Weights of a small masked image model: encoder moe top_k, encoder layers 8.
Rows from block 5 of the encoder of a small masked image model, named by matrix and row number. Rows with one number within an expert belong to one neuron, the router's apart. Each number is 128 + 24 x the weight over its row's rms, rounded and kept within 0 to 255. All counts start at 0. Numbers have three digits each. After the name is the row's rms in percent of the matrix's.
Before each expert's rows are labels from the 100 images, of 14848, where the router gives the expert most weight on average: "responds to" is what is common among them; "peak on" is the class under the peak. Only what is clearly more common there than usual is listed. The data: simulated fluorescence microscopy of cells.
# router: router (encoder.blocks.5.mlp.router.weight, 32x256, trained with AdamW), inputs 172-255
# up: expert up (encoder.blocks.5.mlp.up, 32x128x256), inputs 172-255
# down: expert down (encoder.blocks.5.mlp.down, 32x256x128, transposed), outputs 172-255

# expert 17
responds to: fragmented nuclei; yellow stain
peak on: cytoplasm
router.17 087:147142145145096140100133116140154133145105141136134147145103145111144117122161132164136127119117110114081121128109138148137123108108137138155136140078158118090096113105144128118109133131117081122146150068129169123115136085097118139184091106124090105182
up.1 087:138135157148116105102100140147101128140101081092126149101136120136155096075127128088110134103146124133089096097132138129084154117103136145150116143148128129127125108128120126140117158122161164144149149094107119127137138126146108139116162156147037126142
down.1 087:111127156122139109136174137149149164150105114145133108092171132163112166166119129152097136149124104151110100134128146136118138161122151123129157140099160138122143119105131120115120106141118078043153139152138188122127105132170130078139122110093125129110
up.2 106:160093116132146129120107110070079127118139125148108137131169094093144096102071143131153127130084162117122091142082106142106141113137163104168129123119130141131129126174116122095149131103152123124095130104072121146130107126106155114116130140167142146077
down.2 106:129162118107145150101123128119114113122115141123132160154135133139136144147136172141132154137104129150123144100118146084125133147139127139139135083136133112133086109106127114118120133135153121151116131086173149122128106126126136097105113178091193106127
up.3 102:086119125141171126111078117127100118157133104130121174141073118127123114097169131120106150150124175100111121095153161113115129140124125141103129111101168164129117134167108100152133145120118126131165166129127125100139156128156118134145118098120105144083
down.3 102:119096122145149170107132140114162167128081092096112068125133143155092128105139169089118138107140149101116102146140124116126164125121151123110162101118140119128113157116121156139105154111114155141103100119123135130151120137149163119154154128156124112109
up.4 073:140152155114154154085111090117107094148154129094168184161162113146105142122094117142172156125140111118154117126161150147117133156116109097119094106162131099119097139120119121131124109123107132125143151145123099168117157126118114130150075162133113132115
down.4 078:115122106114111161119156179146110141167106153152125142131123157152161105117153157136115155144148122100109140143168127100151143091130112118063112115094130141122113149125106125136131162148129104188088131165163135095129093117110157133120123123116103043139
up.5 107:134187121190110104100084120131133097102056129126141122121187129117168148128159139160101128092105132113063132061145119145138150118132136142127140143117130139180135124109139133153137175143139126129151135139137136122147144135151145133129158097126114112134
down.5 105:084104111145147147101169165108154134146148149143126126130128122154146116165112136158135084211132118079129125123124126141103134125113146143104153124097172104120134111129160145088110106148099109131100087139205161129115115139141140113150096137093113140133
up.6 090:174129099112147115095125117178152173162113158142134124115187122120130129140219149119112139124133117131116117161147143133076083159120153133136136095129123153116119120128142105115153112112109149107106101115122175129124156159104123159150122119142157165156
down.6 089:143111105101146117097181146154127140139135102160170105136145138116093113111092114150135159104108085111145127160100111149128120082078145147148136122143139093105170100121121168130141131131141104132148136143098086124163144112174094100152118151127140110128
up.7 100:132150157135134134100157084164175133191143095132163157135112131128140148168082151140107092089128127143132114147145142123127097124095147147160131130147101140153116123120144109142140181126137117126108124155155152105148140111104095109150131135108132145136
down.7 096:075095125168156169147165128142126104112116150126125127112125140147124128125076135131137145150104138118067144163112128102104121121154141156092081150129120145114147107117138110144100079178151147089131100148163179187142223150142128150139134118173150074117
up.8 106:125110101131114135154133101103078094100159160138116130125116150135123127115099098133157175155093103103138182122118099148133120149116141085116148102118121163141095139130160078112141077158125147119136110147184056140146132130084124135121125137148112126169
down.8 102:118128139158153126076118151140125168144101119133179109102131139102114128092174086111120149131155134124136140156113119102145117132111163199103120166163143110098110137108130178146096102117137073119134142144114133132084119141163111112154145139120123140102

# expert 30
responds to: dim; red stain; fibres; look: bright spots
peak on: cytoplasm
router.30 061:095102126107150100090169136107177125102115121101122119134092146150112102159147111132115139091147097130135123101139150128107169151113134097131113112117129113093123139071078117140093077120144156091124112144136175116162101102125129121163114118185158100145
up.0 095:131154114107097145097124120154128152073132145151117163122125146149149149118177151093115137137139133132129138188120149129096140128133138142194146151150137088118097116093121119098131144142108123107163098150133118095119144161146121089152115130129106109160
down.0 098:143125089157116150141144140134104167140119118147194116137070111109105120112138151147105141107179136120160149096140135127094100132130165127145164138094161141105158142114130080106110122177087120117118126136120132155095118125118094172106146121141136194145
up.1 096:144092115128084144144092114146106126087130135118096113105113152082171137145101178113137092096121163105111127158102116161125108078143119122143081119113137102104126151109137107134147115143114090091107114101125095122157157154153134136132141111137153139117
down.1 092:165164121091128124124157153137137145130102084133118140113113126145136082079122101133086126111161127160123107159110121168170123183116100152113137127128136126132080141133124119146106121190147139132135112196158134106165126095149125088125130133116114116082
up.2 112:120149140107155114142118099100117120145144145134161170099170137118142153125132098140130125159154148140142153129107137110140146116110159105104105149109136109113141120141168117120108064109107107102176129116164155089125125125102150099125099182146123111097
down.2 110:133124122103128148144123148118109133106144088103113125125145158105116112122065232143131137150113101109144104137062144121100142100127166067151124155130123135123125123141132158106124190108100161119107134126111052140083114113121140173139127119160162185157
up.3 080:124093102145184140137163083142139105137183127148109091144145132118122130136087105124105173094126134136163122129159131122125149178136106130123163111121139143122132114130144185124154091111132122138123169107112179105168144148129112112150158144174125108118
down.3 076:094130130111087100107079151072156132092134133083124103138094112157129145172138133104111116141142135125111150127125133124143112093153110102113110109112153136138151127117121126134142131130147199135093153094125105141062111126092145186162121146075085151147
up.4 086:149142143137149116150100125100165105137125133109119112170105116086091092140128130124159075139099145134134120166144122126128146136116138107112118123144170116118094139126155133165129133114132164134138063152153098132108152120113140138135136056129108121153
down.4 091:114117103139131144122123118138108161121146145118102139168124183121117129157163127167185129102084157197113148165165118151100078109063133167096153139117144140131133127088160126153095123127154097145133156115154152100094134159146116111126159125122117142119
up.5 113:136149098112107098102176089093094177118139129126093128131135144132096047128091131106150079074102148135096123092135167112116176146134111118138068124140146137108110117073164108087137115130094131085126127126118110115136121126145123147136138115148135130145
down.5 123:146116159113114143173156126139119125124117114118131112103116136121101135102144124118136104196108116083141124166157136138107126132155128137147123085106106115122131127119130124135147141164100156132102104161092150105122108116090133173145112047135132119119
up.6 079:134137086120165111111099130132122133158134125116113139123086119101137139131137138192138084173111150117182159115103174092132138124157116097111123107160104131091133135119095143147167181150110115103093109179144171129159114129133132116129133092117132145106
down.6 083:094144107136098152105175130114133145107116129116097172144136160157134162126157127140155137165119123141090147172074115126143117108146170130105120139156155134123142143146131154143124137167088164095108126104065157127114165127155112092133124137119126158136
up.7 107:135141090116118141079129120126156123129102092151154121165105131105152074092175113124128094094113135136137174129157140153121106120106145113132154148084108153113086136134151112121126112118101097099145107184088065085133145115088144111151129137086110101188
down.7 103:146107103125152129200115141112116114144165117124118150095155099152106125102121079108122132119143144168134124136141123098117125132129197129120127131133089147121134130071117084124109109125131122080169122141161123127081202146095141114115135149135146158137

# expert 10
responds to: out of focus; dim; cyan stain
peak on: cytoplasm
router.10 055:119101139136080130098135131116141151148103175103093129140108138133113110137152130177121179130154122141158138104131107147138143133113159108109117105071158096101098131094150091131081122128178140104101125131135147113138093113126155133163118133184154078130
up.1 107:148134146143150110095107172072144136131088133168106124139110111114078117131113083151169159135134124121089129109122123157114147123114144161103138109086105137133147160110128110154114147168123098047120133139101107144106159132149161122116126158126094144129
down.1 106:130149134172146152129156113069119131106149168131095123115110124084130130137089151130088143143137105114090130117098111120165123163138169159148140135135132123120165144117113136128154121135160141086125122230111117114137121116134128176143119128108153186096
up.2 080:093120120160104112136128134094124114087144131150119127096132115164121117139138124150123113134096132106149134157175135143099139138084130113136130143144161135139128130133147140124121200166120115143119101077147116099105114139113121159134153129122124145122
down.2 079:126107112120169101130137134159155089145103093160111106104160107127112155178146145136132096132121127103102122101131060130152129113156150159114131135155099137122158113138134157147118075119155136142199133161088133090166133139140126102108128114107117097111
up.3 105:102109113135127149110115136066116168146147071150176097143108143144139143111103152141102108116103108130160145095114168168100115132141123140120122136108137088113105110131108115138110173187154138108126116144062120111109109151165120138143102130105141120127
down.3 117:116130101154097133157149141108157148105086126116072127154114130111153098088094135135117090116149123130137130142089122148110135140100137140143136125141141099146177142138143117121092135124144119139081113153080131116132130124150156136129110093113146149104
up.4 096:123106129148123103095103136092133113150133117157153141138109113150126132123105106154095098118137131118123133115132103133107115148137132109104189131131158159144167106110148142148135164089154157170104122160169128075129114136111088136103134143166200084115
down.4 102:129101124132141142133067122144101133119118140124071128129087081094154135120147157124110149157135127111134153113124111138097139115104147127123117090106127128093137114107134115145126127187171139109124113076066107137178133105136071109129128128138126129151
up.5 097:157147139120101123117096126158154139128128108137147113105122123112142092117172154131170103095135109105143110122100143135158147145114163115138102104109139114131102119144109141162113134136125039133131116148144151118118128129125131136148167129127128113073
down.5 092:125096114130110151122137140154118158145129110155149118125107132141120109119126136136120126169131153164071148124141138161084078121149171123085157112118137160126133127114142107152090116159111106140175145116135190118155127157165137116153152115132090128143
up.6 102:150134131129124110163115127109116118106089129147144126113126145111115109177154117123101170175161137147166123101155141123110110162144126165178108140123112156140151139180192127106100162151111119127113090102119129141117119104125112146080134113131162106141
down.6 099:118096132086157145123170136109158153138125106110084122127120121154149082156130107133114169120136144136118129184131108155147117139143137119166124142125100132119159146144126107104165163071113143138129079175162110093129097141120133136068107122146182168072
up.7 084:109143149118126105134134112134174121118158113093130104113137169094127100139167136098142113111160153134141133110127129132124091100124151177125145102179151093123154123119145112085139139096134187110082140088102082146146138090124153121138155118129115140136
down.7 092:092155101147146121085156138167143155114119134138118138108133095116151128107126125118125149091098133082143111133130116110117159168146132158164133131111065152124091124144111156080108106205068120068137104153121096123086109118132112128133120144107125112145
up.8 122:092145175094122120143099117121089116135093122145128133105140136114161129086137162137111163111110148130101142128110168152116133087115129065110137166118132107177132101108111136136114129157132093114106143111115043183170146125125120090108148150122126130080
down.8 124:080130106124129100070184107133120143128132172136160129157141139141145123159154103141138139141133112092136134096161149125085072113114134164087117123163101139138069121101153146133159117123128103195162144146135179090149118146095123139079163118147165114151

# expert 24
responds to: dim; crowded; cells: ten or more; red stain
peak on: cytoplasm
router.24 059:106095165138120100116123141131142127121108156090142102134121092097123121155141184130139132126098117083112095127135082153157159158095160131145140114125127127056066158084113095161120120140098129120115114133152176149161105120115163110151163133113122127164
up.1 081:114141144105147082110141132119087138154087139164156165156141120142160155171152152117120095147151138120090130159152163152108092131109136134120139108115182145142111123139127140083116143126150103153125115135147078135102133124093115086142170117181166138113
down.1 095:106094095165105149139125132122141101138131109102135159123064095114119114144141140164143131115136100166150131144145120135110158155112136128123137151112120125146084125125121132174084112108075197126108141120112173135101135146106128170152125150134133101145
up.2 102:131124165147158169128159117142115144149128116143163118132145101130138133119099153161156112170104174143164093145112141165118133128132139129111125150165156129130111128114107170132135157104050147206149143157168142136139116111117125106138150136121131156135
down.2 105:097096129139061124093087177096137127134121050115136150151128137155115103143136165120098117117195127143150144069120105115129138129129143126127086132088101099111149139106115118116147147169173159097126156104127139137104095121113159140133123140107120084147
up.3 103:112168117153125115113122147098091118174097155111127136103102118088092129102116137079159119157113086139105148114145117165078145113094137119170116123135114118114137137140116090127106102178135148136143103119122213129123170140144134090147127125122131164108
down.3 109:133116115121143127141129162131162119151155117144143102135114129127111155171092106164120147134133113136103143164153119137170145125132105122072151143140125098142124123147141100102079124126117117141120109088150088138122134132072114131142138173110107145141
up.4 078:079103118133147131098115075159122137160130102135135113129144135159121168109148124115182089121100089114137133139135184132086109122089123113141142098160140130125124163155128115108127187129158132089139123130138147115130128136175142127133094116134065138081
down.4 088:116123150114125136137124145113096128122125165078126127125122140121132117115151135164137158099130127148182126134139132104091085167118171115131127142166120136143128120138127094164085090096154109134099121108143118113161118120082096117132116114161081121109
up.5 108:102131151147143124124131138120128132090157175132161142148096112127145164158128125117138146161145156109120072122158131123080114150113080113138099156113185140091110137109095136128114093159123158151175124106085173115135133142112122135157104131128167132160
down.5 112:137125136128142113105120142129140146111150068169105130119131115159085144162119112108115104104158144139139157127129102127145084111112124092114105150088110145130146126125147155139124114145084108113116099115154121143102072132143096109112144148154101125138
up.6 101:128127152152102132155097141161169116138118136133156135147115141130135129093128179130085129153132101143139134106081088169170129114153140157090119110130101153151148132127141151112120167118112126138161132146093140129135158117109128114107143110120226134125
down.6 100:123145128119138139133105119108134125125151135130112128082164122127109138195160120161123142110147126130077104149149150159073113093155131168151122163117123125127158135097130091131117104134142165080132156103154165130126098132152115139132103101118144137151
up.7 091:142111163144111122141093139157118148134113108118128144139103144131088142129073128093143113123122130129158161147110150145131135119107105144178099126146105125090110113151147151137168066127122158138164139130159104105110125108145137129133053146107074102129
down.7 086:174145104070155083104139107117123113113124102135172084119140113130097114135125130079114109076161106140137147134174124116141086164133132112114116070130101149149142131102119088145121091109170144083129094113103118140120127134149141117092141106111107139134
up.8 077:106163145126144102160109144120113150160134132135150164121163098140137151145148119091156138141142115152183143159138111142169124137087167126197101133177101133073089120163128132096114071111120139146134124142146132096087135119098141108127100139135111148097
down.8 079:134149128135156180159130102104098074133170128137146122138177099142106126118091129145128114130156099169174081163153147159113149106133109128131178113144157154181094132146119119159119144129148216101097123146108098135165127129124106114119134129108122136130